{"model": "contrastive image-text model", "dataset": "made-up road signs on poles", "train_examples": 245000, "image_size": 48, "crop_scale_min": 1, "horizontal_flip": false, "color_jitter": 0.2, "tokenizer": "word", "vocab_size": 55, "loss": "softmax", "embed_dim": 256, "encoder_arch": "res2net", "encoder_norm": "groupnorm", "encoder_activation": "relu", "encoder_weight_standardization": false, "encoder_depths": [2, 4, 2], "encoder_kernel_size": 3, "encoder_stem": "single", "encoder_widths": [128, 256, 512], "text_encoder_causal": false, "text_encoder_width": 192, "text_encoder_layers": 8, "text_encoder_norm": "layernorm", "text_encoder_norm_position": "post", "text_encoder_activation": "swiglu", "text_encoder_mlp_ratio": 2.67, "text_encoder_head_dim": 16, "text_encoder_fused_qkv": true, "text_encoder_bias": "qkv", "text_encoder_qk_norm": false, "text_encoder_parallel_block": false, "text_encoder_inner_norm": false, "text_encoder_positions": "rope", "init": "torch_default", "residual_init": "scaled_by_depth", "optimizer": "normuon", "muon_scale": "original", "lr": 0.016, "momentum": 0.95, "nesterov": true, "orthogonalizer": "polar_express", "adamw_lr_other_params": 0.00091, "steps": 7100, "batch_size": 128, "epochs": 3.7, "lr_schedule": "cosine", "final_lr_fraction": 0, "warmup_steps": 210, "weight_decay": 0.03, "adamw_weight_decay_other_params": 0.05}
Rows from block 3 of the image encoder of a small contrastive image-text model, named by matrix and row number. Each number is 128 + 32 x the weight over its row's rms, rounded and kept within 0 to 255. All counts start at 0. Numbers have three digits each. After the name is the row's rms in percent of the matrix's.
Before each channel's rows are labels from the 100 images, of 14976, where the channel reaches its highest value: "lies over" is the class under the peak; "top examples" is what is common among them. Only what is clearly more common there than usual is listed. The data: made-up road signs on poles. In brackets: how many of the 100.
# c30: last pointwise conv (encoder.blocks.3.c3.0.weight, 256x256x1x1), inputs 172-255

lies over: face (71); symbol (28)
top examples: square sign (49); P (44)
c30.32 112:130160130148140173153159105136137113146137114166103167136091098163158146134135134146128134126094145106128124140186127106114127186117162110155088134125121127129124142131076108093131148161147169072130106037199145102097120187147148175115086147102169147067

lies over: symbol (53)
top examples: star (48); cross (47)
c30.83 104:130097130139242155125102136080156172065135132139142109087131112098125132142075150201080138089126164130153159127132146133090126146117136073082134073121153137142099158134092168172112111152090124123062090149138124127127157142151153099170092136149144105129

lies over: face (89)
top examples: triangle sign (52); pink face (41); grey face (28)
c30.82 107:138129067134129157125175148150146126161125128142152171216068124138085065154165136132119087115123128062105122171136116117164187160115132129113132210122128122135085125144154147105148060156156154143093193085139156148141112127146126110190195157129158105086

lies over: face (65); symbol (35)
top examples: R (84)
c30.89 091:178113155131121085095098154181177192167110109163144115170139125155075146193144129141080132183120093120096177189106064061098071192076085120149109125124135201090133081082110091104133104142146160157136105079099147166203112179100139181151077095112189077077

lies over: face (65); symbol (32)
top examples: 20 (44); 10 (31)
c30.247 098:156146142103120090147154129110164091116192140156120111087113188053168154123161093073158117157078142106161131147093142124073116119089148097154153095197200100187099108150148127129161081177124097136103123147119150122072105119193102146146145142143079147146

lies over: symbol (69)
top examples: arrow right (68); triangle sign (48); red face (28)
c30.55 094:104140143141089119146124098131162092125113126128129080167094104132193126035151083156135102079154136077128108103116153093156095087151111098144146157117153150133085097143131144096136175100135108204109145107134110121144109153153142129122149133127089127142

lies over: face (89)
top examples: blue rim (84)
c30.208 074:151092088120131119169121154164145111124161135110135095172128131119112137177171101155133127154178159154127144091142162092137134158112143147140148120134140115095135143148133136116122091186174134097102133125125127141101084113109137107155132149109082058114

lies over: rim (31); symbol (25)
top examples: ? (26)
c30.177 108:094216146163154107080153105102173121109088135116146138118123151137135171131163140169082190147144132178125133142148062101087115096112137082147124129088147116121135150096126114158134113115132105114072102156145101103131128126066057122088074094165137086136

lies over: face (71); symbol (25)
top examples: & (89)
c30.244 111:119123078184125138161117088168166128135141126121164157192119146151091102126114101193096148141107138143143105211141150048235083119052127130133133091095143115102113149125133152090184139052114166185118098129125149126180153106000165196130136129092120118076

lies over: symbol (89)
top examples: star (48); cross (35)
c30.193 113:094126138094081061123099120086132157096168188117110118131107110066197066151137111184149113153203095106089145099135186050081103092145106097126148145162144099123159097116129164164133153175113132160135137104100109123144166255154193100080149109124125140151

lies over: symbol (83)
top examples: & (69)
c30.70 103:129133113096130173171183121140123119148115128063146041244091188158112057123115143144116136104110135115082142162122144131097138173113109112176123208124132165109105113140058112108120069084168193101154134105084128129135101138152144121106075114086117164123

lies over: face (96)
top examples: triangle sign (50); 90 (47); 50 (25)
c30.81 095:123121141062116096118123138161121116129110120189067182172090169066075089179173143108114130106135138154176119194065154150105133165082136101149106104144129124242080142127156082159146075142185075126095125102156145124081158082129114160102145170136092158168

lies over: symbol (70)
top examples: & (92)
c30.132 101:094113107145136148119136099143160078150084158107119156141185163131131038129149090153130128150097230146174162116181173121171096154072081074152086161170144150085156128108095146067083103122123160124124109108194144178139130138134120123147130064120164124151

lies over: symbol (89)
top examples: star (71); cross (29)
c30.92 090:110161111133104087181090123124093077100104133112120100128071149083156082115095105219145125137104158064147196123057207117147111103100162115107146107177091143148127094126134109131120121136090101163141135065108152167119123112119144130093146129168188115147